config.yaml
hop_length: 160
input: "log_mel"
win_length: 400
encoder_parallel_block: false
encoder_drop_path: 0.15
encoder_subsampling: 2
encoder_width: 192
text_encoder_norm: "layernorm"
text_encoder_activation: "squared_relu"
text_encoder_fused_qkv: false
decay_fraction: 0.4
Rows from block 2 of the audio encoder, named by matrix and row number. Rows with one number belong to one neuron. Each number is 128 + 32 x the weight over its row's rms, rounded and kept within 0 to 255. All counts start at 0. Numbers have three digits each. After the name is the row's rms in percent of the matrix's.
# fc1: MLP up (encoder.blocks.2.mlp.fc1.weight, 768x192), inputs 64-127
# fc2: MLP down (encoder.blocks.2.mlp.fc2.weight, 192x768, transposed), outputs 64-127
fc1.317 052:128111092112124143126152084129182148159105055082184096138081123147130171126194073144075120105134142112109152160090100121144144129145081132142163101117134134071178089140172133160120113135188164
fc2.317 104:105114074095185129135090098136134140083118122111184100134057192161143099125123130135112202119091148161162120105074124143084087142103125136124168104167132139159119132125147121127122176180200109
fc1.318 129:072163139128070093099103121123078099124089133100091144109056140076148177171091133146107082187169108109151081096141151117117147144167193111145177139156072120148118101175122075104194171123126059
fc2.318 096:098146141151114100098165097103093174147086135095078144156069096051137124106170163143108091131144114136132122101123125116125140067133101078176162133168156118123138107159157115133152121080093042
fc1.319 042:089088091128090180121119123112137112138158091109084121103134157145096125072164096190131208181108113104131168115128119224113103105126154202141103118116142111090126087120084044118151107125172131
fc2.319 124:089097050096195130107088122132126137062100129131178123135087188150132111118110102127112221148117123115148099119069115162095093156100148153120185096155127153157132117155161091115138153153224125
fc1.320 099:131124147105130160091083108152150137145151113116204127113125133168120091129124152180154172141125114169158143159131139134128112137118081113140185085095084161128126108110093143096093160164097181
fc2.320 085:133076133106107161111121170111132153061154118212138105130158115185089159150149107143116184119086096118084132164159113114130168154132152145034097114123121140100095100080102143162103078070132165
fc1.321 045:156076092120139145150064161117172155092131146152151118113094160164119157113103102119109102156086104097120130147093080111161124053143148169141146111159084105169163104123141092118081096120159103
fc2.321 120:102093060081193127113088115123123156079099113142186121129085193161127109128120088124124212157114135127142106126081105176108093167104144153115179087152135150164117125141158093111146153161213129
fc1.322 103:081075085091172164061148166138093100104138091103133096138116060122127133110113127198026138155122127079129106167117117151176121052139117155096157094162115114085081167155112100104105139047136043
fc2.322 083:123118101103183118092077069144063093113147123116176056140118121134082105107136145114139200153116122138138094163131106140076116137102127080049139140124149153163121138150165154086081128091123165
fc1.323 142:144148176158145142103159089146115122091185190107115159147180110117087079161121147114180111135080142166176166138154104181090113150111097133155148140083202128156181143081141125086078152180078150
fc2.323 103:159177190136086164173140139148165094188168130130095099100160096144120180155158158146121067072115124138083135147145138072177174079151124131146108140101121111089115106115095169151110101131088108
fc1.324 038:141141071147125147099083098116128130086105142084142115131090140141141120135159172148165135168137161076139153139042059165118114143112082140129124149137131140094184113146145112138097127133154082
fc2.324 137:101093066091197143102094135132112146067104113139181135131079193148129113122099086115115206163126129103155109130088115175093092175117145164128181100151130146166126131137160087107124169166211133
fc1.325 070:145095091118113140178113103113144145154074127041135094120096156116138156133119088135138128123093170140117100144125180131125156120152141148150127149140128092074173060168178099165111158115168176
fc2.325 101:096115102093173123113107085137098131107097140112158093135075186137130100125144155135119184132097160160149108107075125116079100148094133123148212114171154126173133117123161125111130173180184080
fc1.326 107:092169115107162163130083120152122111107114137119170114099094146134094207168143143170118182110143108167135068095088205196135142137177185129107149102113127132144125087116101132157175169184176104
fc2.326 084:085121143098113157100100115150114172148100161086157122126090132126127154130146187183095155080071087175087095160068144083117184125124119128166146113129105137144128075126099113125151153127158108
fc1.327 039:090125055139111140121109126147136106118106124116118140154115127153132136077136111127134123150078157094119135109120129173139113054157151148160121100130093106032128130110174104154126087133151113
fc2.327 117:107095063084191138117100119141116141079094126137174113129069185152141109121112101126116211156115140121152088126077126158097092159101144148129190087162136137154118125149155089109147171162214124
fc1.328 042:133069042121106112100129155111185088141143072132135183108069160136172133126108143148078098141131127060169148175091162107116100094121092136116116086126168082107104135182111102121105127128158142
fc2.328 117:092094064086180145099091127132119143076104114126175117127080183151143113118115106125126213142109130130157098124078121168103091157100145141119185083164139145162109130142144089118130162164209120
fc1.329 147:060156158120104117111102115135096112110080126114092151125083148083143161208096157139099108169183116129152066121179168117107153144160177103134187104137069128139115101166110078094206188119113118
fc2.329 093:070146139144111079112157116115113169135069123100066135161090109077149136123173153148116101149163090129132111111124121112126189063155112094179126121174136109112122110169143095140157112058096049
fc1.330 060:098098076125123140215141161115142198113077146099167135191097096150175157087122096182111163134104159077135148103029154128085152047132104122130095084112164139145146149165124079139089096110142137
fc2.330 097:110109073091201143128105100126123155054100121100169108137075186155157108136113106127121220141102140136157107107080117173093078155098139136131175092163155125140129133141142105116113154173195121
fc1.331 097:151143136160124130102159173111176141121137119146105088116106100153105120141127099113153118112114089189061149075109139150171133125102159140136106147126166167086071107101150143194171097116129175
fc2.331 084:164105145180096130122147126121129105094143178074152174101153167097141087219032140137118174122133112120148173099120073176100118195143136130177182159195162129176124119165106189159142154148146102
fc1.332 101:091155185144095120079158131140103090111118126115122136133104119086121084179080164156133123150118128148139118148182115068114109141111146119177173128117133127143034087066096105126114123116079110
fc2.332 086:138153161172110122140147128087164140166143111118080136120132075112138145124184166125126055127124140153078150124161125098151171075139084100148098133114124091092125092099099152162120068085073103
fc1.333 130:105125131140134130090141103132083114116124132159113119089151121100094091125161084109083103137122168095140133102129085170097142096138083122090156124176142097085058134106142137167147139059125089
fc2.333 095:170124145184069094116161175148134105186169126180106161143149123100129126094116124107166095109120125110155151164184112094187155156123117120114103146131047141099114114110153142135167100110098130
fc1.334 065:087069056119157206130096139107135110156150109096127122103105094143157133164111116157059146094094145089116118158111079146171115128119085142091111092122098113074120153143137132152104103127110070
fc2.334 099:081098058091199151111093138147113137079106130129178098110093198170132112138118134116128230148110140150128084102106138151102086152097155119111182083122135153164149116121151125106149137183187161
fc1.335 103:108121130090111181132068148116109131137087114166197089131103149163069184145172127141133208133129126144100077149082167116117194096148133139092135070164084134108102087118124143145148116129158167
fc2.335 076:078095114112110157106061147135086140063118137181137107114148163145095179200129183110143201116110118179125063147139149137111156167147164144084140102110092123155105070056113152141128122125145142
fc1.336 044:127083085123125157145112145060185103136135098124103152119167126127132150130119090194165116177102145107118160125029076180113136079133144145166076154100148123099139128192149092128132084144206091
fc2.336 132:105088066094198130105092129128110153070098120142171131127073194158139108124113095118116212161121115109151099120079125167092091165105149158136176097145133144161133130152156084114127165164212140
fc1.337 057:158064067135109146182120178116152216077155121091124081161161110117206167093150112119161124134118160091137100118104134129119153092147129141133100103151122079118140106170106121113088062109141088
fc2.337 081:109115078102203126137098096140127092094126138142161096142077192161156111147130150159091172149110150147157085127089121189081092113089146137103179090134141125132134109108162110130148149197170134
fc1.338 105:161153151135109122116172130139095106154126167103081117050103109110151163181092133122134103192211116109140078071137154104064120123170201134093138190163120085122137126184117120103194160080106052
fc2.338 080:098150135113115135094145069097153166134069081122100129150104121138130131111184158132116132126129112148111102115085177084182156074119104079136163131165123177128129110159166171116168085088063094
fc1.339 060:123076018132136138147125159135170223081094112083149094090162107125099153046116140110098158092074109073095141112053119192133146102105137176106061140163135135145153155140128133140087104126182118
fc2.339 088:131132074100202127142099082119133114085127108126180115137085198152118104127124112108125195146121166163150100105073107191078061164090129147088161102142132144163126113098174108103132154205171153
fc1.340 094:140136146161118070164147102120109183144150136084103140174152115061161091112130141093178098083103122110162158096178118105102108133107140110122147161138156138160157124115108122107075162161104128
fc2.340 090:164167146131054134162133130177179036202154138154094107145163124104150164114133172173106033117158131135088127119143151087192135094124118126137063132096109111104142138122095171127147081112101097
fc1.341 045:114090085111076138151106110106179097153176114118158129118133088178183116113148091183138128132137160122115148120082173185082128109146096157098131115164139161104120123155135109119160088141120092
fc2.341 128:098088058092188133108084132136126146070104115128176122136074188153142110126114103133110221149112131123147095134076123171093096165103144153127176093146130147161137126149155090115144166159221129
fc1.342 102:143153099132096114091149142132137136152107166162096084109120078132108151121083124114102127116115108130105121069089160100151130081147188138083136187186148178112105119204152146148196172067160047
fc2.342 078:115137167156134153112175059073124187186112138065119143126113094103125130095181182136111099113123136127123138153083136083156147120095090091126120161158138113140152140155171160132129104108060112
fc1.343 099:106134139096109200137176124138078084098091147172084096116140106089114149137105109142121132095148136137055166087129184145135139099175180170112063175165189104069124142119125182171076153058111132
fc2.343 073:168130088141127164101150148072147152116152110067088095144123185115185141126095056100139145152105142106074146138099093186110106160113122149109101169114169110139151147145152068107095111088117151
fc1.344 038:067083081088112186111127148124164120095145092105147105130090140169137208162131107125170137145109135145160134168092117117115152094089146180097071146080123084179102120140142134094110068099089090
fc2.344 136:104095057087198131104091132126117149068101121152177123130085189141133115120093089113114205164135129102152102127082115174091088168114147162121183097153127142165135130135152091108135167161218143
fc1.345 130:153134183165110129136168116128119175095167142094088151141146196118128108125092170101202135116092113138132182149166103132102148189106102116151131119082182133174147145103124089087088127163083122
fc2.345 100:148159190138039155152156147149148072216134138130091117119152079137103150121144165148104067111144155119109119160154137064187157080138105103124099166109110090086113135131119158111118112090067129
fc1.346 101:202116113118121114121121130117086187067142139118093156097145111082094133131145095153128119170139160086132125120132144139082118123150143149125138170120130126143149130112108078093163154134109111
fc2.346 083:141135135105093166094117115143144087186128114161128098139136102123126158142147157165090096111117135144099090197109163045216140109126097071128106149112077143141118120139139154103179123123066114
fc1.347 106:132138146100159192104093123133084109070127113064155084128083089128116161112150122178093156165111134111171096115117115152086130132131166147100127120191089104140089073102128066137124165132163091
fc2.347 077:101138185086104188105107129152082163063111092077155122138094154119106157150161150175118147117105118171112085126116144077100189129166156158138151129139067123141153075109124119137113125137135106
fc1.348 136:108153213156112124100173113164103134134144172121106151144130144111108083143093174131167136121116147170179176158189114100099122186160107132185158146087152161166137121100130138083101148169077144
fc2.348 107:151150183173089143172156160108161128169145129131064096112149067132131159124165166145115070108124140130074138133142155074167160043136115119147093157096141091051111112114122158169107086101072115
fc1.349 140:095187192094182168127078123145099110088101093116191112091080111142077111136151180144130145108100093183130081122155150125102125154105158119142170087144100113153050054064118129149106164168135144
fc2.349 100:071121175118112165158103146132096141095127144127138121089115127099129169196173172154123136107114107149084087088168166116100190135187166145136096104088097084123133065077052128172133118101104121
fc1.350 108:077180169119122130101132129153059062059093137117102154108074127128108132172108161159115111132125084154170059134151137125117125137127167115132162101103085118133083071133111103100159195134122110
fc2.350 087:109155167168122125132168121102127147164129129116080120136112069098141149120218183137119071124122134157097129124140125099131177058149100078159128114125126087096115098121117121169124093089084088
fc1.351 036:147148090113090150135126170166162141160099099091122099062130141112177135152161172136066132138105131079130097089065103143138131148096112146144138060090098158117149121180107117103098124079203192
fc2.351 135:102095060092192140099087129138118147077104119140182132135076183155144105116099093114111207160120124109151104124082115168085095175111145163122181101150133140165132134139155083107133166170221140
fc1.352 106:188104126162091123085152121158129141127131134157048159053162143109162115161139151090115100198186166061106156153141145096152138119164154173098123164138135104121144155121096126112163110112127104
fc2.352 079:170096118108110154030131153148114086140100146144096153115128085139120124161102135105075115196160173064131188167088132081175124126149111105074139155167102132107122161155158116101162133064085127
fc1.353 128:070148160150135083095103149145115099121105094112089145137111171091134143170100191140092094157181115104158072132182130100130108145144174092141174044135077113177116128118098090112177145121134108
fc2.353 100:125140171158097116092170136100149139190113123098047125157116065092154137113158176136105057133179136117127125120132128106158157065118105089153118146151131117078125114148123099144133094065076070
fc1.354 037:116117084124118151145074137144138154154104101113140122147087158154129103152121096105129067141158067076121086145068117146102153113160099179149143081073028121103159129151132104098085084109164063
fc2.354 137:101089062085194137105092136129115144075103119148181128134084182149137109120098081111109208163124118102151098124081117178090092172113151161120178100145135143163126135142157083107131174156212140
fc1.355 115:162170147153095171152173134122100088110135153166094116088129079154132089134064143122114146109125096162095119101148137135177096118132197148139082174094198138066177115103110203168039183117117093
fc2.355 089:197128164167090150152190153094131140159174150111119169129173084131118138124121106145141084107103127122104149164185140099216144125136131137106083176109108142094126190144113169114120114157013152
fc1.356 117:165136126169122118129159085090094141091194175082112177096183139113128128144211128103189095109098131139156135147152097171086122125113089162110151141073178099134172145066121123087074165180102134
fc2.356 092:169176191134071163131129136182147063205135122145100109093157110118114182172146159160126075108138114130095107179179163071166157114147122127111092142087071086086106131098089176134136109122049118
fc1.357 108:130151163132131128058160120163131143145119137178122147123147149157162065132058195141155148139136134179130153231196121112148089131137108077183173093108093157160095109112094141097147140143063134
fc2.357 097:136130176147105138144172145108130158136124123131055116095142069155106172160183154138139084139121157127086126149157150087144153067160110102104085144110146097052121091118110146156110065077073128
fc1.358 154:115133164137164163087136143189125090137161168178149158105205150167134123174094174106166176117145143185166142188161133127114156161152128142152156135134146139143164161075121196139136159155092176
fc2.358 118:151123170167115151171144179104110150082158137132095153104190106142089154178134113134156099131151100132101143135197136130141186119163131188086081154109148115093107110108109127166100119088063150
fc1.359 058:158117077125155145141126118120135187104108116061135134142166125179194120124131101087056137133092129097167114166087168141169121123121094149125114097160135139111165103178135080131122112096126168
fc2.359 083:113134109116195128134117104135095113105130147131165105130065197123163095132143134108132177134108155159167108116098123139079070136094128115136210117147141124159130125102156126122135186198171096
fc1.360 124:057171142119113078073136145140075092106080133109087137101092129095125165193098124121068114166163103113159085121131158119131137148183181105129158124142095117145131112167117097128208192113101095
fc2.360 090:104157160150114119105155099097112184163103145092088132150082080069147151101168179148099098132137109135134129120120123092119161058131114096187131131201134104113122116163117127160132132072097050
fc1.361 064:138098086109137168146126144155144173135101172112114120122107121132149160097100112144127105199143153066111112128109126116117160075097092113144151121136122083130167151197149129101143082089147104
fc2.361 086:103127103121181141134095105154135114122106139121163133134072179164167093127121123131113195139091160163133087121084159128142087151074172143140187111147130123141147103130162134141130156196179139
fc1.362 064:139104105105114136134067081117188131171099102063147099172104160144150122083165149126144102129117165171126111147131157087153158084062124101081075072187125108145108127153128101125124153144172075
fc2.362 058:112115090126184123126120104149123094088126158109141102128095197158165107150165163149098183174102156181145097163084151148099083106103129141156169088101121099093143150135145100125114157178147136
fc1.363 048:112106075104062148144051128135154153144130104136155152113084111150167136094142100114131120124141148128125166144116108143121114098128091139110108058158067128088086103129133146148163147142136123
fc2.363 111:099094056089193132116094130127108152068094134130180134131081181156148115144110093109115212153115117119151094120082115171102084155121162150114181093154158134160138125143145098129129153154218140
fc1.364 117:199099123122119118101122113132129156066180142101056121154184137075150077110113131099169116131127145064134169136153094150087123156126112124136140176115132136150156148069096107074086121112101099
fc2.364 096:160157147110054149104120099168160063228133115146108110115158115117126155123122168172106034120157127114110144170166142075184129128125094099086076144108077110125116151131128169102136081114082143
fc1.365 111:163101115125104165191146201088172165109140145131129129113159095148131106115108071124096152100070105149093126092124140087166140086128153198145139157093148149055153140143123129136106068115140138
fc2.365 087:116117105179153131133158121120110153095096095082180153101157154120127075158070139098154191101084132078154163132112111120143102189117142148135203094159153118193095131149136166170103136174167126
fc1.366 047:134067071088158156138090123122160163177129085129157131140069104197132189160111057146069134128090148096104147137047193078131135083128129114103151147097134111111127115176106106095149089099159133
fc2.366 113:125101070073180130115092123131139146079095110123201115143070182174133119130119107131113202129090150147140098115062119161110084151096144125132189094156149160169127135150140122109136163175197124
fc1.367 058:092133090135103157164134102116156169149096035101128090112087171136096174130203098121127117103080133170120136120089064066137138121164086110124167109112134109111184130140131126132124079132154164
fc2.367 106:096111080085183133129098125119112158074086126125170122136078194159144124149118112117109221136088135127148083092084134163094107155114154151126185095152153137169128122139152121125153145168207132
fc1.368 082:129156131126168160186132142080059190112128128087122140144079117097122127135192119112163106096064129146109123122160114113092150138064131118114177148126173093106066115094086129107069172120092122
fc2.368 082:144163160156113107172135115154151069208160137123083099146130114116172164124194156152096040075140107160093130134160142100152163085136123090180083137118090086081116123121111156142125096108075073
fc1.369 100:154151129172130090076125107152130123169111135166106169056150147108140143167136155088137075191193141115156115123135140122108080174154127122139154139118073091149145180138074107107216129091142122
fc2.369 075:131124115119104125057140152152096086194098138158083144119080104092165083142084122117090178207223095096183122169116157163091117109161112114151140158208103162111059148172173094120185152079127123
fc1.370 109:122128158114136199102093148156083146061123100105157110122094136131060153138127173167137156120136110180113091174130088142108178153156135126158150120129114092159094059078149117149088134150128171
fc2.370 080:095124163079110201141101139098085154076110140186145083122116104109079169191167172137115190108077145149105098114133155139089154141160138115102110168111105118116116076081098189156110115098084145
fc1.371 116:111111125151160115215166154121128175111129169070120054126131091117073120114101096097164110052102133126110144045153089113154097107119179110147083146107165135082119139139114144171060123157113143
fc2.371 078:104112178170144075160130109145085134206088123050051130142172110100154104091158149090139075124115197153151164140199149085135113140115082051197146141121173122152141171117138150080112138161066133
fc1.372 133:175139114160093130142139180117179148085157116146121101097154156105108109112092033098144083070150083174067124119165099180180109146125143179157131153123131150085051081102121106202120148107121175
fc2.372 097:181131106194118093134120087113155101212138136119112182127172121091119082148118128097121116141173178141138143116195131121175104130112101062065104144145093140138118125127132192094179142133055179
fc1.373 099:099122092091078154151086163179111187133113056130127077134085142129127153107085134213105178156147090132126088144112169171102165142077090118106137091133060112129108110155176085111158118127169133
fc2.373 070:110131131109157132114117130086081101160097135126110162103097059121104156181154122129111147182147134122149119156140166196124136128151154125102112185124134121095147125107154120132125097054083183
fc1.374 058:196129107081073088124110130146125102126145123191167108176061082171153188086186093143127170118112133128103091087085178133109170081111181143131137105122133111109150099125169095087132123135163168
fc2.374 103:096096080076184138116104108130120151066105132128174101140081191153152105119106102123123217161109142129150102111076129159070094169108141140123172110179132129146118115126150102114140177155187114
fc1.375 105:124095134175151119186123174112076170065085153105128088135128132138126139150132091149131161141068065138103093108115087129149170073101181147188096140102142117108088075129166132172109123120116126
fc2.375 075:193108156136107121123149114152128125153136142139133154136151116116107115117130166138138106093111141116189133195153125084131148153126090115137132173121126149136158169150133172102120130164092124
fc1.376 111:129102132141150067127106092169179155205128083146108152149110164115168135130152191143143142161194167134160167170139136058167136149126128071175155116085134142175163172101114142061188098150143128
fc2.376 093:171105115140088091133164124086166147203135134148094139116152100156107142090171112136107052155133162133120150169134132155157124101120062116079051156120131123095138128127146144132133066099070131
fc1.377 131:069165163092096089073128122128078106133100091115083113120089148056121160147100169162081100160146127116144126102133135126105161165170155115136157124173107149179130120183139080098177194102119063
fc2.377 098:119159160152091121107167103103126131175114136104091119147104069074136140090169186158099086110119129131109131131116139067135155061113099081172135151138153112120131123162147141152148120080084050
fc1.378 109:122111176190121097097180175142109160060154171165092150175159136095159082108111159085178147136096149126144164204167104142072152134108101130155158128117176152151122096088108115108089140120087127
fc2.378 097:153173157158065131145172129169169065196155141163079107124169088117127149134145152155096049125163127142106153141161145103185131112134122105128050151106112112074112137136095152142153103097048122
fc1.379 093:100084123115171158127105134151154050174088146178121097137134117124135137145157081132048109158166137076121123141112136169112093129130100125107072111143115144070113144137098121141121105100127165
fc2.379 080:103129126121143115124136123069100117060104144135149144112076152088120125133118044075168156161144122134147136108093116180125094173096144168112130132153131135121140116107157136139187159151132159
fc1.380 046:149125067132125143144132130121178128143138142115136197103092140170142100105126109158128103126120176096127085091133120179122154033112107184129126166120115083147155166133099088093131076127172130
fc2.380 106:111097072080190140128088119136122137072095115126173116131080195166133120139119097119119206148109154139149101118082122156094097163108145142121206079169133135153119127137157112102146162169204122
fc1.381 091:083073096171144144147145179126108174062171161083090180059168194129171134157139099107183134146126088090131112165127093184089122130139125172098125082077126104137177168096105060094105131153119148
fc2.381 079:145174151146082158102138163163144074178141147119074117135165109100117156162137163141111054119158102124140127190165144075139190126142119114139087160115067109087078141120104127129121123105055115
fc1.382 073:118106082062077168145071117121153160113075091118135110119079143164068198105145144146100119166137125130128092112068119158125136133150093173098157100168132124139116081161151132150161108167173176
fc2.382 086:110123093108159130089111134105080143083096186107137119132046173114148095111116093103109209166118148125164106146077151144064100169126134146156193131169149125131115080129156060137142173153208131
fc1.383 073:160102059061095134189108159115151153118113086114140145078081127132156138107126121138146134151168164099127141130048163126147189111085114137132142148168080079097107104205163070131151114102193135
fc2.383 087:097113075118175101096108083134107149082103161158144100158068183137166089110114128113142188147105148162162101110093129151068088128102118117137197096147141129157136101104163102106125158190159124
fc1.384 079:119126109115147140124091155146158128134093110099126088100069159164105192139161110144150144118112122097137100128072149129136135143129114131126118089129123130145105080153133134183117108138207124
fc2.384 091:115122100071161139091096098123111121099098134092175086126073173143136133163110139120125178127091152160144107113056138129076094159130165128137200119185145127170109126107131140138143180180178131
fc1.385 098:171123141117102118145134154128087162038156147140092112159160065122133088132078132109165140102094126126112096113192116122144123088116133104132128139111133153067012076070153138147072151084092090
fc2.385 080:176130124152078109117161113142175077200197151171100168151173124122132131099149128154145061129151142128120150162155128088207153099100093085108083148098084137117132136133120140091130107115066129
fc1.386 164:073165198175121094116159117154091127106126149127095163142143138091126075169111181126141093115099120143150174148197104103123147169145130136180165115106163127168134132111101120100110143151077137
fc2.386 112:142146180165098129156157138116159101197152128109062099122131085109158145108156171167089047097127133124085133145145138088156160067120102114155085147113138086065124124128113153158110099095070085
fc1.387 080:151061112138126126147100190120132187083152147156149144144164154139141094129104138137078114121144144135095113154111119077114152106067126162093117157128156146125145169178132118120133106082148115
fc2.387 066:125113139119134135054111093141090157112068115093108166165039151149154108134167095145089138156116165154144135208063130107148123120124086114152221126152128147123141122151206099109142155166134116
fc1.388 095:130130091125151199170153116127109102096140114103170114129136104163229147061112115129123153102100064105111131094073127095155130098048142140141112161152132127104136161179111081175067106137123132
fc2.388 090:108134113099166154126064110143120146101129123055184104130100187173146075093152152124124162147104150161149107135125108127069111174083114104129180123118117107182119108082161083086067170206152165
fc1.389 044:138160103073103116100096173148108101134074101115094133169113086180169140126168074138114109124106142120116152144080140127122149154139090145135162108114060137156146104144129099100078098073135116
fc2.389 122:106102067080200135115090116130121148071108111154181118125081183169137100126099089115127222153114141128143103118085118162096093152106146147127183095153134145162135132131151105114138154172218130
fc1.390 088:156131112120116131126133134144133131230067122092115102118090145116148177107109093113127175143191138088099078077100235136087103146115153116110129133145077139129170121205193096108187166067190114
fc2.390 091:094099070097161109086090101142089150102079102110129144140076186154140135113167161123100166149137124157169092124102146137106117151102098068108145105143123180171164152176190080085189109135186142
fc1.391 122:096157142087085095105096108140089065148080130067104105122060144112143157136082148195094119182166106127154110100104154131095142138143165090155148161190098128152149092198141089097235201122151046
fc2.391 086:102154157129139110082185077107096178138062140102092133160046079066138148077154166133110082136129129134154122099090112109109154080132113086166161152196159125134125112183152130129150155096093056
fc1.392 154:160141190173140115098166086133112182156166125122097153162145143112146079115125184131171141125111154133157185169163125091121128185115086115179161148109156149188186166087124100075124140154098122
fc2.392 113:159165169140081146153146146132157095196156122139087107105164078153135156112142166170112043130133130119096132163139174084189149066128101121112071155099126122089130154136140151145132068101070127
fc1.393 112:133121140074119083091155113164162144226109093132125138175113134103174147117116147190114124174160153120159187131105162115146122140151096065159150170169139182151134164195175132072217154129129069
fc2.393 077:175092143124103116113159094087177205172146108136101113118108081163116132071158125137107121118080176132099170137066126102161095090099093078134119162162194150128144141143146177143120102109096102
fc1.394 040:178129098119142191171141079126132127143098091101129102118068110132208185065125107139090093158118146079122115140119129122122120140130111146147093084124049133075118173109093104118064127126109129
fc2.394 125:099099068086187137112087123123127142061097113132180127126074192145138111127098095121110206159121127118151102117079119180094094156108141151119185100150144146165124136147154091112133160170209132
fc1.395 081:149133100119080140179051166130122178130143145103180087136137117146196151146106133209123167083084076121126100127132126125157141084114147150065146114157056090131115133136125067085116105091145117
fc2.395 083:087105056106181106105086096152126125148075139132149130162099153137149106117175153157087176169135159172160091174114117131126119123100105061130184113121114153135149155156160090103162119140187130
fc1.396 064:129108082127101148158084176125154164131133105084140091147134142139141159092152112177098096143151179115141116160132081144129161052157117139070126098151043093109166179134140054140128090103149124
fc2.396 101:101111066093206119130103106115099145081110128126178115130082183152119110135120105091132221171128144140149099090112110165085071159098158128103182099151150132152144113148161101110135148159200141
fc1.397 054:141066100125124121166110184151131096172072117132134109129105112179122205156135089116119133148151170080138111148065118140124160088153151144108102061121106111078134125148169106169148136111155134
fc2.397 102:113111064098200120136094105114147153068101123130163130128079176150140099126126099124126209149117134142141110098087118173120071159102135135121177084149138128165144112140166109133144149183205134
fc1.398 126:129135139192145117107141084153113137200169190128122160133183140151157067112127160115181161105139157200151168148161143158096109144131059074181125117073142183178184179087132149085121112188096104
fc2.398 099:162126157155094148158160154108160138147169134134085115105181092200120131117138119119145094115106166139087166159156127098162123090132071130105089151096161129077127150107136159140093073116086158
fc1.399 108:127166090046143122106097126153180145177122095151123101132115134142154168113122146129089158111147091133134105103074221139165097136133129073130115142096131183151180121164207116149171133140164106
fc2.399 079:119079069078153114086106122101115112147115150160168131118113104170099159140180139154102182103077092164094133137058176138120102176104113094139123138140145168154167131143103143116174117170162168
fc1.400 111:107107132119135153151078132115156151100098087123213120149099143148116201158204144195098146106095136167119079122128152119142195092123187111118140059146090123100113146091114130128173097142151175
fc2.400 082:123109076086176138118075126152075103098109152136168106111078160091116148156162180127139192133141172167133058092140168126043093186142135113114178097155112113162130081065128140111149165140148126
fc1.401 136:137151157155123096149146083141127190206162143112112154191162149099189068091137159113174127090111169159146190141183109107149138159122114105177158147129160156184157164121133130086119130152099099
fc2.401 104:175136166157071120172147143144177082190164127144076116116179107145133159110150153167110033122135131123086137142149169097181136064114097121128066134079141111091157142137130152148134057105092112
fc1.402 046:112081077064143113137118154109164130158104136126106115103168163147138134104190116117095121097111162098092142134101120156102140112138116154095115121135088103133171157097151102121112087108172085
fc2.402 106:120108067079188129104103114128122137091107116136177129120072183150143117117109100122123189158120140123159123115082127160102075151107153135108208107158144132175139135129156102110148166173212130
fc1.403 059:159068067113123175152107098147195145105057080146102148145091090124207167116100107099123145147131167093131117149075139126111162098110100143134100136164100117119118097134162140154165075104170123
fc2.403 088:110101070108190117112109093132121118065089145134151114158082191137154092128121110114141188149105148141160100115073117179073082142100129131136186098146146124141122097101160102127141161172182128
fc1.404 135:102103121113105073119196216091145169085134131152074105133133084144093116134069076087133122075114114123094151101152087141193097138137123120145092157117203185086084145148134133156119124118094155
fc2.404 096:155142128150102079127155083078146128164148159061142179117116090064098123152072118149125119122130137120173143115145131141130076113132129083115145159173141146147112122183106208114139167165071122
fc1.405 089:181155108117092172156135164073109194091133115157174165179137064138103086122146131195128174127065221111073106154115167103158136109133100144075124140085154169113130104105172127111105149125117165
fc2.405 071:067123152086064163117133148145143111114096083152124116102131141185142176145181173152145134081058153161094115169091163060160174132149137102169148137109126148134166148127134148143164043121098132
fc1.406 106:145144128092172175105079140128088141054172144116174109081128141149063199179150161130152179104133127180129073136129131142115158146160149134084131113122082096141083038091097154135115156167149186
fc2.406 100:088114144092122187123103165133087145062115128158161105170101149146102162177112151158101200127110093140112079143129140132088177121155171152129151121122073122120074055083098117160120162113136126
fc1.407 061:134126109115123136118105155163138094091139090139139069145084118175194089105143111138111116120124158108128085147107173071111123091092091162132104118144094111141106093131134086109158074099118114
fc2.407 089:104086065096170140111090120135114140094107129130182114143062189160150120133119123138109211166097153136149102117080113148084103138100124149108197101166126128149142131103160116110159157164197130
fc1.408 045:101121065096186153152135118125227073132119130095175087110096125176164155141172166165116099152111148088144142094080134182125135116141130167146107158141104114097136122128132106149106154162148117
fc2.408 114:097103071081187130121097121130130138075107120120188119127082192156147114132125117132119207137102133136154099110075126160090097149103150146129163091157143145165125125149149117133130156163209117
fc1.409 156:092154172140102116094105110142093103114099116110099156131081149081160145178089167147102098168186111123166081131172141092111142155134181105151183100153072104163115103154108071096189172106126100
fc2.409 103:098139145159110091110166100105129156159083123108056132164092090078163141113190173152118088134154121137137115107125136109132165050134103077177117129160157106111128106163138112138154107063087061
fc1.410 117:105135133161148167112159125164120136148182184184144135088191178186129155134074173086210200095135112174140135152149121140113151155135141147118143141113137149160185165087140217128105137169123191
fc2.410 093:169139171151113169151127173114084163093159150139075185087196136165075167188118131132152109140118113114107174161180134108145163145164100148092116156105127124109127142111112129135098113115088142
fc1.411 122:153115145175108171173147123109148143161160170173166123077199129185058103126089141122173146048098158169093123116148168079130136106163175157138101123118146143103121121098105213173126118133113151
fc2.411 086:184117160149113143169133120102092180124124146067067191121183138110104156153117089142157081161134099094126165140164127119157162186120101146134098186084145127125168139147124130133141112118082112
fc1.412 166:095151203159113109107138103146093150121164129118118166156132137081096082168111177130168095121097120128163171141196120098117140174127114129166167110100150138166132108101101100083098160164070133
fc2.412 116:143153178161085143141158140123152106213148128115084116111142086129147159114167176157105054108125131144082137147137149092170174062122097110140074146106127098063127133133110149152120085095068104
fc1.413 037:086176107124106100133144115115223133135095173074181091160100121190167142132166080201109125139117119142120169153051134158102162108118057172132160130167093098087157081190122065143103137127196088
fc2.413 126:096096061090202136114092128128122147071101108141177125130074192153133116117114100126117213151107120116138096121073117167108087167112140151129187093145141148161129134143147088118137166167222139